{"model": "encoder-decoder image transcriber", "image_size": 32, "horizontal_flip": false, "tokenizer": "char", "encoder_activation": "star_relu", "encoder_inner_norm": false, "encoder_patch_size": [4, 4], "encoder_conv_stem": false, "decoder_layers": 8, "decoder_norm": "rmsnorm", "decoder_qk_norm": false, "muon_scale": "spectral", "lr": 0.02, "adamw_lr_other_params": 0.0024}
Rows from block 3 of the image encoder of a small encoder-decoder image transcriber, named by matrix and row number. Rows with one number belong to one neuron. Each number is 128 + 24 x the weight over its row's rms, rounded and kept within 0 to 255. All counts start at 0. Numbers have three digits each.
After each neuron's rows are labels from the 100 images, of 14848, where the neuron reaches its highest value: "strongest on" is what is common among them. Only what is clearly more common there than usual is listed. The data: short English words printed on busy colour backdrops.
# fc1: MLP up (encoder.blocks.3.mlp.fc1.weight, 1152x192), inputs 128-191
# fc2: MLP down (encoder.blocks.3.mlp.fc2.weight, 192x1152, transposed), outputs 128-191

fc1.520:133128204134128137128128096104149127128126092133176133150181108142161059128108128121128128128116117129136128159074136078115179154149128140128173128128101128128159128139153128105139128135128137
fc2.520:128128058128128188128142128179128128132104151118128079128128210128128089171143153171116128128097144163122128108128127088166128160133128127128188128154198133157128128077114098131140137146096128
strongest on: the letter y

fc1.625:128087128095128171176139173128075128127128128128128128099128128128128161119151132070098123159081128111128128144095108128128156128128128128128095074189082128076128168128152128129128128128128178
fc2.625:128147128178128128124186098115128128128128182128152128128128128121128144148082109153115128128128128128128128114101073081137128128128128096128100131102164128127156037057128129148128128166123053
strongest on: monospaced

fc1.140:106128128180103089140128130125128084128131093093142157154141159127172101128111128100128128121142144155116128088128105104178120126102126109104128128119153128143153095128162128107108090103158131
fc2.140:185121128128128128128128128128128128141183116139128127167118050069138102157121128127112121127085128128123152141149128107107144148136128137131128079158128128121134098054128128128135104128128129
strongest on: the letter y

fc1.23:082133128128113128075093154131128116128113128107128153103147128196128128128072128128112143135128128128128151137127086196128090128128128126130128106109128128128128117128128107125125128128128128
fc2.23:104141128128122142135128170077133128160128128156130182160128081141128112128128126113130170128131128117154128148128128069184151065128128081117151151128128128128074092128115128097166122110116159
strongest on: the letter i

fc1.484:123129080112124128103128171128128113196128125181128133125131128128128128128128162128102145132047136128128158115185134136128128116084164130161128136128110113103128125128071122128130089113135128
fc2.484:125128128144128128128118128128128128142044153079125153116133128128140158179092138174163128143128128128088163147086128128153145128055128128114128103101134128110129128128164167128128128128159106
strongest on: the letter l

fc1.156:128128128128128128128141160128128128128045104128128128128088128148111144052128131093128092121136057052149144128128164128128154116157154140128107156136088146101144128128128128110092128158142141
fc2.156:088128149128128053128098128144102128128104128128128128187128128070101128101128127138128164116128146128152128102178069128163128128128135124111113125176128088128128101146163128157097105128128087
strongest on: capitals

fc1.230:169177128128125046128105139185094128128128128148137149128130171090175089128139101104076128173118095128109128105072149186128113162183116128148128128128135159128128140128128128128151128176076128
fc2.230:076101149128154128128146128128128127169133128128128128128128176120106164128131126128121142118090159120127120102074128128095128128160128183128146094174175132128128153111128128128148154128128098
strongest on: white ink

fc1.405:128155132103150084130077099170128079128128114186148148148128135128128113153128112151128134070164128149157080227158128128164139126078128101128121128128128068128128096111128106128109128151089128
fc2.405:128179128128128128091146128133065131136128102128221148128095128128128128128150131128138116128106128161128128128130128128147107155100128155105105158108128148107128161113128075099128131186146128
strongest on: the letter w

fc1.477:133128128137111127128157128128128155128133128071047128128094128113129128128120156129098128128164160109106126107128107128128114128164096116128141161128128114138128143128125131137115128128134115
fc2.477:128128128128128129128128145128128128099128130128128157128116128120110128128148093114151128128128141113105083178207144150134118115124149147128128128146128128133128128162128128143163128136128134
strongest on: red ink

fc1.283:121128128128128128091157169065150128128128128128128171128128163093143129017128128104128128128128160128140072138128128110100128191160102111128120128071128128128121128128128123128128128124128156
fc2.283:128172128128153159158128142082145186128148128097128128128128130128149094144114149128131128128099128128128128179128128165128085128108171128097114154128130112118125111128128128112128128127123155
strongest on: grey ink

fc1.394:118100128128102081151097128128128103128174128127128128175051125128128128128128128128149128128193128128128128106128128079128128128165084128128128128132102128128128128128170128147128128128128174
fc2.394:128128129128128128128070128154128128128181128082128174128128128091128128116128128133165127128160148128128128148128128128128103128128200167128128128046128128128128113128128074119128128102128128
strongest on: italic

fc1.31:128148128128128092128128128128128128128214128128089128133053067113128115128128128128128104128128128128128128179152128128128137128128128102128128128100128128128152215128128128128158128128128086
fc2.31:100128128184140077124112118143128128128128101137128128128128128142128128128151089182127128128164071128111128137082128099075109128091128128128168128128128128096061128132112128196128128128069148
strongest on: the letter m

fc1.100:075113128078087138128128123128114128159126092122144128082117153128173132138170096116089149181155160086143180155128143185130091128072170128128146128149130109130128152085121128128125128128128054
fc2.100:128109140145128128109165097128128128128128146128198091125142128128128128148139128109116149168199128167122171128128128153111128156130128098123057128147128128128142128180128134107115128132128146
strongest on: the letter w

fc1.292:109071183128128128130128173128128128128113171112131067127128128128008106128157128128128167224130128134126145128109128163128128128142124117073147128128141148128129142128128118128121128166128154
fc2.292:128156131090090128090116128091128061140172183128157115166128076107133163095128114089128128118128128128114201128141099128145122112128123128190139110128128128137136128130138142128128128136128148
strongest on: the letter k

fc1.276:115076128128150128128128156128131128128088128141119134128121065165140110059128128153128104128207154128177128128128128073128128189128145128128128125128145111128128128103086107128128149106131128
fc2.276:128128117161128117111119113119111137128171128128110127100140163055128167128138128149128070128128082131144128127111128173128101127111059092128128085109115158169102128182135092154132128128128136
strongest on: red ink

fc1.111:070128128117171128064128089128128061090128128116126128107154131118128080139128128147047128128125130102180131128128128128128065128128142093128157146128128128128128170128144170112128109128106186
fc2.111:128105132128053140114157128176140092128128126132128137128128188128128112128128128074117112186128147084094128128128128128093128128128128128122121101107128128128095128121128128128128105128128128
strongest on: the letter g; the letter s

fc1.428:157128128128128128178128163090128088055137128166115143130130163128128128142145090128128128128128156128184128132087128128194158138128128128147099123099128144128128135135121116128116127206128189
fc2.428:166143128115128128137131128128128077094167096074128128128102127128136128139111089128150105128128138128128128135128082128128128145148113154128128098128052128128128110128149128128118128095176093
strongest on: the letter e; capitals; the letter f

fc1.369:111139128162109139116076128098157128097145120114095120084135130180143145113162128128166161104185170128158071122075128145143128106204128128170120142158115169119161128142128128128128128132077128
fc2.369:128158128144104114100128141128145128128156128114117113128084115111166108118128103128128128188152182128128198128136092079128094128173103111070178145104128128103068128121128108128094156128128128
strongest on: the letter e

fc1.270:066128128128128128127128128083162128137128128162128065142128128156128128128128128095128128157128128128074093128128196080128064128078128128211085128153128128128176132128128128145128128128128128
fc2.270:128128128128128051128128065128128161128128155107128128132151128128180128128128153128128128169128098128128153187128128128128128075128133128093102128128128120114082128188080128128128128111128171
strongest on: the letter m

fc1.248:102154128148101109159128128128128141128128100107140128128115128144145090128128128128128047190110166128128128114128143096118128176128128128128127072128128128139123096128130146128128153179185129
fc2.248:168135128128128128061128147128124128128132128164128124181118125091134143178128122128159191119154128128128128128132162156128072141145159069128139128084143137128074116128097125146128088175154060
strongest on: the letter i

fc1.15:128128062125128097128087119136128128045128102110156158135113128128128059166128094128128152175128117128128088148100128128069128163074124128128116160128135129128128093105130120128102128128078138
fc2.15:128111185122171128128128128151172166191169128128128128111128143128128169128128111129170128128122038128100128122092128103128128128125128128123128098128143141097128184106129128128093170120118128
strongest on: bold; the letter o

fc1.526:174114173117128084128097162128132132112128128121128135136128128117128080106128128103128128111162120125160128183109122128128128128128128109128140149128128064153138112102131128131128147135154122
fc2.526:161124128190128134128128128135183128128136128128109141106116127083128128120128128186128063128128128123182128169128093172171218073096159123128074147128144149139128128123095134106160081055128128
strongest on: the letter t

fc1.329:091078166084128084126128128123128128128085128131098128103128128136128117128105128111128128204165131128126128096132103161128103128090129115136128126128075128138145128128141128202140128128108128
fc2.329:128128076225162059158108117121102087130129128115128128092128128134128128128118128128128128128173128128124143145119127128128111128198128176133155111096127128128128128128128173128125128106128133
strongest on: the letter k

fc1.449:128114147087128109124128066124170128144142128128123159128105128097145155081128135071167056087128159120182101128128128139188128128146163123129142128119128140128128131123128128127115138139130128
fc2.449:128157122104134128098151128128087087128183121128128128108128176128118065132077120103128128139136153128184166128161086128154128119135119093169128155128128128128128144128092107123128112088128116
strongest on: red ink

fc1.204:128128161128128117128128108128141128099128173156053131121099128138128155128128128091128128128128128080128128128147140128128132152128172124128176128137087128128128128072107128184128140127128101
fc2.204:128128111143135128082146161119165081128212125128102172086150128140145128083128079128128128128107128128128128128128131128168128169128128110183128153095058128128185128128128167149128086128120128
strongest on: the letter k

fc1.559:169128040128069128128146125073153128108128117128158117128143132128140137117094128122128136133128128128101128128107128083167030100125162128131128128095128161128151128128128147108147151108090128
fc2.559:128084128139128128128128081137127128128099128128124128128128128128094128071128138128128128128097084128131128114133128128156128128116149136128087128128104066121128198096091128128125186091128113
strongest on: the letter i

fc1.510:128128128126128128153128128159128128117177128042128121128128128128128089081128093128128128128128128128073120123179151114103128128128128089103128128128128128128128128128128128128128128093163128
fc2.510:128128128192128043128095128128128154175128115128128132128128112128152128128128128137189161141166128195142128150128168119128072128128125128128128128128128147128128173128128043205128128128084128
strongest on: bold

fc1.210:167122159085128124128119128128128128128128128128106046128128147135128147148128128134101092123128114128128128080105128136128128047128128082128145128087128128128128128096104132141134128128149128
fc2.210:167128128128120128128128128127128149105128128128154128127128128156128198128128128128098133128185123128170128128147099128069128128067128128189128144082081128172128128128101116128128128107128144
strongest on: white ink

fc1.485:188128128128128128161128148168128128128128128128128128172128128089169128128128086128128128161128128070107150128145128128149089109115184094150128128128128114084128128063128128074105074128175172
fc2.485:097128128108142128128082128128175189128128155128128128128112128128128128092128140128169178128128128128128128158128128128128089128078107128128128128128128075128128151191097052179128128128128077
strongest on: the letter a

fc1.611:156089142128088175128144118098140128128130128145105128123128149128128098128115100136128129106188121128139141123111159128154128149090128116136051092118128196157128122126128093128114128140128129
fc2.611:106128128128126128169155128152083179128128128128152128128088128096081106122093107128128136157128128109141134049085122140165146164128122112128128128119128128195154128128100146162046128128128096
strongest on: capitals

fc1.136:134114128128074128128128128180128109128166138126084086142112164186128128167158161162141128167128162114123139128107179116092085094092174113128128153128128128128128128098116128128119180128128133
fc2.136:128153151142128128128128110164159117162128158105088101128134128128187144128108127128148131128159128175128128178117128128082150128128204128162131155103125186128128079198141128097145128128128128
strongest on: black ink

fc1.150:128105128139128143128128109182141148149128122128128087117128086128128128125128128136128091137157088163128143128128128155191112097128132128150099128128159128091128128107092128128128128160136128
fc2.150:097147128147155076128128109143107128128150148088173101128148124128175128128128104103146159128128128173137128125128141130105168119107128137189128128128107114128090163182115128128137128108130128
strongest on: the letter a

fc1.368:128128143045166126076108144177128172128128094128128128159128128128124128125198128104120129124128128128128101082139128114128178157129117128082136104128117128128142128177150116130128178139128164
fc2.368:116105128131128128130119128128128128128128128128193159128128056092162128089065128128057128128104128128132143128182128083088216100135128128119161128128128147128097128076128060116115087177138190
strongest on: the letter s

fc1.430:085095122140170123144118128128111133110069079108128128185128154059172128128172130128119128128128131128154165128054128113106187128090128128151151122128128112141164137128128128128128082128128132
fc2.430:122063143103112136128110122128124134128128158133097124169144128128104145138128083182181128120097128106128128142128128128160128109128128133153128128173128088128128182114134128117074149128087167
strongest on: the letter i

fc1.766:067120128128136096128128155128128128136128128128128105128128128128128151132162093099104128128103128163128128107085128128108128061128091126128135167158127137102128128128146158096143128128071128
fc2.766:161114100125189109128129128128164128091160122193099132128081149128128095128193128128128044159128177128128115053103128128128128128128108128128192171089150141133088104128128128128128128128128128
strongest on: the letter e

fc1.584:128108204128079134120164128128138116128128128134128128110102139128120128113123128146122132120109147132162147128128117085128115126072129091128129128120128165170128155107148128132139100148126128
fc2.584:122128128128160161118162137168128128094147149108106107138125128084174052128160128145111077128146128128128108075090168119147128126134121128128128046150128128128128106091128128128135088135109093
strongest on: the letter g; the letter s

fc1.89:073128128128128096128116073128128102128128153128128088128128128129100029128148157142126100139128128163098128142149128176098148128125128111128128128128128100128136165128107128145128180145144117
fc2.89:202128132161128107149128128128108128128136128128128171195095128114139128118128123120092128130123117098154128133133164128065128128127128128128069128153147149128126111133128210089143059103128128
strongest on: the letter m

fc1.546:157148131108106111128148175128128128110128128183118082128134131106140081118128128128128128128145150128128128126119111127108128128128128128149128128122128128128174128128128122137128087128092128
fc2.546:128128128129148128095103093128128128128093093128163107128096145076132151128128074121099128128148190128095128128128154128128083128128128128080074128098096107128095194163128128128158148128128128
strongest on: the letter w

fc1.318:080118137183136092128116085128128111088126128145128128185091137193128136128083128126131129116173128128116106165131121145082128128091112128145146171159131153128173091063115128038079107178152143
fc2.318:128128124109128140128097119128128128128128104125118128163128110128128128128100094124106128080128078098153128128128141082101149128188128128128100174128146128113128133104095105175144128178134128
strongest on: the letter s; the letter b

fc1.90:076128128128128044074128128075118110092128202128128116078128128119117128128122198128128107119149132195144128104128128128166095125128146128128128128186128128128088144128109195143128132128128140
fc2.90:128128128128144128128128158128163128128128128160188128132128128128128128131128128128069128128128145058128117128150126128128095128128069128140128117141163128109128128128128128128203058088128128
strongest on: the letter m

fc1.82:172106128136128157156140099128128128120107128096128124128128154142118207094128109128101103161120174073128130156128107119159128161128093128139128128110119086128153128138105108125128124172138130
fc2.82:066144128128155158169079107101123128128128141128050128131128121112146128128124145126128082136131128111108156147128114095128128095128128131128107154128122134130134101113139144138117128128158153
strongest on: the letter l

fc1.379:128098070128128105128132114128128062128157096128114201128128128089182106128128128128128128128128116172086128128128128128114130183128128128128170128128113128128111128079146128114146119128128128
fc2.379:128143128128128094167128139128128128128128128073128161178117128128128113128128128128128128128199128128111128189128106137128220128149128128128128128128157128140128128137165128128055128128128128
strongest on: italic; the letter l

fc1.128:128125124128095128114128104123128128128187128128128171109128128128152079040100128128109128125128106130107128108089128127128135105156153099128128120099140140128128132178128146110104112157139128
fc2.128:077128170097128128128153183189128128128128125152094128128065128128128128097106120128128128096128128128163083128128128128115146194101128128106128128080091128084126125128128142128120128091128128
strongest on: the letter c

fc1.92:127137100128141116103141156128112095090128090121128128128092144156128113118140128176150128132141129128114077082128128151159175128128102162128144128098128126128101128064157139181141128128124172
fc2.92:119128137128110090116128150150128118123127153128129128160115128102128105128128144141121128130128117083128087128128109117128137116119128128176128128128151120169128154162128117128128173128128191
strongest on: the letter a

fc1.96:124081128125092114166164182160127088100150128100128128159176114128109128128128112117138113128096161171154164071158138065128149128086139128165128155137128137128128128067128128100128095128128141
fc2.96:128128111135128114128140128114128128128167128144112175135071173091149114128096128108124128126077128128128128118108128115086097101128128154089119090128117128128135119111128191128128128154128128
strongest on: the letter s; the letter g

fc1.84:131157128139078081109128128128171087128128146128056107128128149143128128145128147104169128128128128157158132128128128128184128128131128144159128135109167128073156128186149128165128128128128138
fc2.84:128128122128128128128108128128097169128128154128128128128146175128128114160128128117128093128048128121128111128128158133161063078156121124128133153160067128176100128166137128128177061116128128
strongest on: the letter e

fc1.160:128128128153165086128128128128128128163128114136154128128128128128147134128116128107128128096128128080133124128139100086162128125136131128174167185128128106147128128128128105117094168128051124
fc2.160:128128128128119139128207101152128128128128127128158128170128128128114167066112158134153083170128110124133089182110084112070174128128128108149109113128145128136128160134179171084126132097144055
strongest on: the letter k

fc1.547:168128128128171128128127160082128128121128128128128128128128128128128128128162161125128134128132161129128131146128128128204128128128128116128131150128128128128139245147128128128157128128128128
fc2.547:128140146137128120128128128185128146137153128179095128128079075194128128082128127128128149065128128128128128128128145110074128128128128128151107128128138128128070100091128073128128128128128128
strongest on: bold; the letter c

fc1.607:128145128159128090128102128141079111128095135128156141143087141128128128128160128128108184139128120121155128128128128128128151128089103089128187140087105124128128117100166140132128128128128137
fc2.607:167128147142128128150091116079128128128172128128128128128073123128128074121107093115128128128128086146128106122146056150149144122094128128123128128128128128147169128122139139122128108132176134
strongest on: bold; the letter p

fc1.116:128121128128136111156111128167128148128128096085126128127114130092074128128140101110142143128088128160208134155128128128108128128122144128128160128121128081128107128155121115154128128155115122
fc2.116:126128117127081133092128128094119128116128152111138145141127128130111159128128090128133180128128154128176128169098199150128117081136128201132099128139182128128128084128134118106128128110193150
strongest on: the letter n

fc1.343:128128141184128176128128128128114128128128146111128128036082128128128128128069118128055167128145128169128128128128149128128102144122122128128128119128128194077128128175128183153128128131128128
fc2.343:090128151130128128128144164129128154128220151128128128111089128154128124148117152128131128128090121128086128128128128095137122128079117128128128128179112128128182159128128142077128128128128128
strongest on: the letter m

fc1.201:146141090161128128137128144128128128128128115175128128128128171096077128128128128128170128120160128128113106128114152187164133128188185128128132128120128128103128104144077128128171172142128107
fc2.201:131095128127115125128128128128117128116106128131128128128121148128128172128128128147218125128107083128149128164155098128145128128124089096151138128128157128101128128144181200128155128182128128
strongest on: the letter k

fc1.626:085102150128128128090124172128128128187128128128080101128128123128114128069109128128128128128128128128130128125132147128068182168128128086128104097160094143128128128144196128128128061145124118
fc2.626:128149128128128128105180128128128101128128195128128128128128128096128128095128128128101128128146128080082128128162128107108129128128128119123116096128093128128155128165148128172128128128128128
strongest on: the letter o

fc1.57:142133109097124147128162128124148103198144093165173128135112128108137128081128068128128152064128110144170128132158154128128126190121128103133128125098128103109128128103158128128141128128107111
fc2.57:128128145118088194128128128128128154128184133077128166128128168128145128103102128155153137128123128128089179128128084128139118128128128128128128176128173137165128105173069128128129128128128128
strongest on: grey ink

fc1.353:113119128082147167118176128026168173127112161176126128128128127125128107128128117139167036128192157180128142128128096110132128130128128118128128128128128178128128128148128128128183114158127157
fc2.353:160128164128109128156128128156128086128128128128128128128108107128149128121059102110093195087125088161128128057147128128128126128119152128128128159128109050203128128128099128089146128128115128
strongest on: sans-serif

fc1.323:188128128174128167116207154128128128128123133080132092128170128109079128128128103075107128128128102119128160164128128168128098128128128128098128149128128128128128074144128128128128128048128128
fc2.323:128128128128162147128128128128128128128068128149128178128128128128115129128128131128128174128128098128128128128172128128128128128128151128128128128111160128100191159128128148128115128181128128
strongest on: grey ink

fc1.120:122089128187128108128128126128128069128128128114128128131101116141120102128151128156158201132125128128128105152176128093145096128093111131159127128150128169128156118128128177117128089147136128
fc2.120:110128113128128174140116156164128128125128129187128128095115120085160128128137128128098156166128195105121089199120128090128128118130128147125128055149122128128156143128128128187128143119128134
strongest on: the letter w

fc1.616:094096101129128144146129138128179128128105131118128081067139172153158144101154062128129128148128128135184106128128128128113175131128151128086128128128128172070115126071138128080128160117128131
fc2.616:127128128116128129135115153127138128128106128097094105140102084128177128128168128122082128128128122141109128101128128128158115108082031128128175167106096154129128128133160128171128128128128151
strongest on: the letter e

fc1.11:148137149121158124119103069088128128108170103096164128151108158128061124128070128103128128117128128173102152121153128128118185133117121128174160155134121118128117128128111106194153128128112128
fc2.11:128126122143115162128086153169118128128128128123187128128065104155115080129127110130129095128112128128154128128128128160128128100144157070128128122128096111159128105117101164128182128116149128
strongest on: the letter c

fc1.130:121140070155161128095052151150175128109134128118128128080133128144070128073149113111128201128133128128137128128128097155108161147125128125123128128128145112128119104128114153120128128128124128
fc2.130:128128175135082159128128138087128092128128128104137146128128102128107152128130128128150228128082120132129131036128195128141140119128100128071128185099154128128139096128128144128128199128128128
strongest on: the letter n

fc1.22:128128160114128140202125128127048128128076148174128126156128162128109128128140144080128128117128145128149203103096136128147128128128127132089128082194096128122128134128089148128128128128161148
fc2.22:115170132142128128128128143128128088128138086093154128102111128039116128133128128128128166128128128112091165128128128153146128154128128128128128099128176138128129128104129132128128106128141135
strongest on: the letter k

fc1.482:164135066128128157097161128128105128122124108106128115128142169100190131128171212164143128103128115134128145176150128091128178191145140128128184128128128171121151128082128128128116096124059128
fc2.482:132135158128128128128128156130153128128096128090128138144128071162128094128128166128174132168193124128124116114070090128137131128128128128128090128153119128111147128097167155081132125128128128
strongest on: the letter i

fc1.542:130101161128128126128143174128128125145128128128128128128128180177105126093153153128169128178128149122109130113129128127128117114168108158089213109172100128147128099132152174147127128082128125
fc2.542:111152128128128128105133128128128128147128128059092111177128159174080123136124128116128072117128128097128131128145120097128128128130151177148128128128102128150156166128128128128166156143136128
strongest on: the letter k

fc1.237:165128099173090128128138116083146148128128128159128170128128129128105127142128128128108128128033144152126144147112193088097128149119113118117169145128128128128128143128128138128156132128128124
fc2.237:166156154128128137128129117184128128120117171128128103135128128127146128128122128128128128182128080134099128128128117069141128085128128128067128128128128127128135128107165128097200112114128111
strongest on: bold

fc1.337:128128128128091100130128137194126082128157128128138100128128085078128128134143124115178100128128129132178128104066128128213159128128128107086114128143114139128128178128128128128128170121128129
fc2.337:128173165128128083113105128158128157128128109128087128128128128128128166128128128154128110128128128162166152128128128124128128128128128182173120224128185128117159075128119128128128094127128128
strongest on: serif

fc1.112:073127113136128170128160086077148127136128139133128094128108128139095128135107118115136137164124128138128128130170128143168128126111164089128162128133120128128128150133147128128109128128044128
fc2.112:133104128120128111217128131128154093133113116118071138096128125128128084179110116071132128184084128098128182123153132060116128096117140128085128145119150108131051126128128128128128128128167128
strongest on: the letter e

fc1.466:160128188160128128128128108128147128167128161128128127148147128124128124128128150128156140128128128148135150128128145128100128128075128128128151128151128085154108076128128131084121128159128128
fc2.466:117096128104128128128128128139138132128128107128136145128128065045099128128172128129128128128128158105175187139124142128128128128128092150112092140128085063128128165085128171128156128093128104
strongest on: the letter w

fc1.52:114137077099128158093135092089128102128151073128158138132128128101138128128128157120128128105128128187090128156141112145128128178114154128134128128128128106102128128128106115114128133152167128
fc2.52:128139128118084128159155111109157128159129180081142153128128084098128122103102171128131143128154128098135128177164107135128200142128123128128138128128101185156128128128158171057092128128137153
strongest on: the letter l

fc1.336:128128129128136140096156128152185128196128128128100128095104122097139128148155101128128128133128128098136128116128128128128128152110128168128128108161116128102197128131153128171128094145128127
fc2.336:104128154187128078128072128128128128085128093128128110128128128128128128128128128119121128185128128128128127128098185051128128145128128128128128128128128128136128128128128166128147128128128128
strongest on: the letter o

fc1.174:133128157128080076135092128134140124107160097128107177126116128062128128128119184115184128128128084135128136149117128128122156144143128128136050128095124128120154128128146128113111107128076128
fc2.174:128128128131126111128193116164168128128147123128128164119128128128078107128201128172172132128128094151128123160148064128128153128128160105128184127128187113129128125128111131127210139135128082
strongest on: red ink

fc1.275:119128128132113128066128127128184128128128075128074106128112106128128128063128109128112088121168092090121128090140128145146132128129128128128128129166121210135090094123128115127128128105128142
fc2.275:134124207128168128133114128109096128128076076127128128128175128062128135117134135184128128132128096128156159112151123128128128158128165122128142113128132128128137147174128128105128128128128156
strongest on: the letter a

fc1.28:113087061128128128128128128128128088146128128128128128128125128107128067128128128128158128128128098128128128128128128146153128185133128080128097128128113108128128117069128122128154128128083161
fc2.28:097155128128128080145128128128128185128155179128129201099128126064149128129128128128186128128171134128128128128128128082065128128128128128128128096128128169173128153181128128128067114099139141
strongest on: italic

fc1.338:128134105128123128099177094142128180128116115108115072122128128114128110128128089128127128128082123128128113128094128128163128120121128140128097153128127128119132128128140126118128128128076144
fc2.338:128128069128136075051128093128128217128128128128128123130140123087128107128128149086128130126163128136128120170128128128123128128128128128160128128161129124128170083147128128217128128128128177
strongest on: the letter m

fc1.293:121100128142147196199128128091107128100147128124128120120092151150128128128128120170136150125128104099134176125167119128128135128128128128128127172112128181101128128102103128113115108159128107
fc2.293:086148139124128134115128139148128097128128079177168128148109080104158119096112135101131128128128128146128128131158161128096152128130128128178128051128136128134180128128150128128111128128155137
strongest on: the letter s

fc1.417:088128140128166128128122128128128128128128154128128128178130168159148128128128128128123205128132117128162128128128130183089163128163166145087154168160128069128092128128128128095121115162149128
fc2.417:128128168128128121128128115128144145128128071147128101090182128128080128128156108128128128114128128128122178106128157155144128102128103107143128128121128128162110128099128122149135128101060157
strongest on: serif

fc1.161:115104146128152128109119175094128128180128128128129128079145128081136128089128132114115128128095163128180104128130128132145128128128128128123128128128152128105050085083109128128128128128085140
fc2.161:116214152091088131128148128124128128128128128128128128150127128128128129147133120132116128128128128157128140128133180177128128100132129128128093138128128156139113103141145128128189128134133128
strongest on: grey ink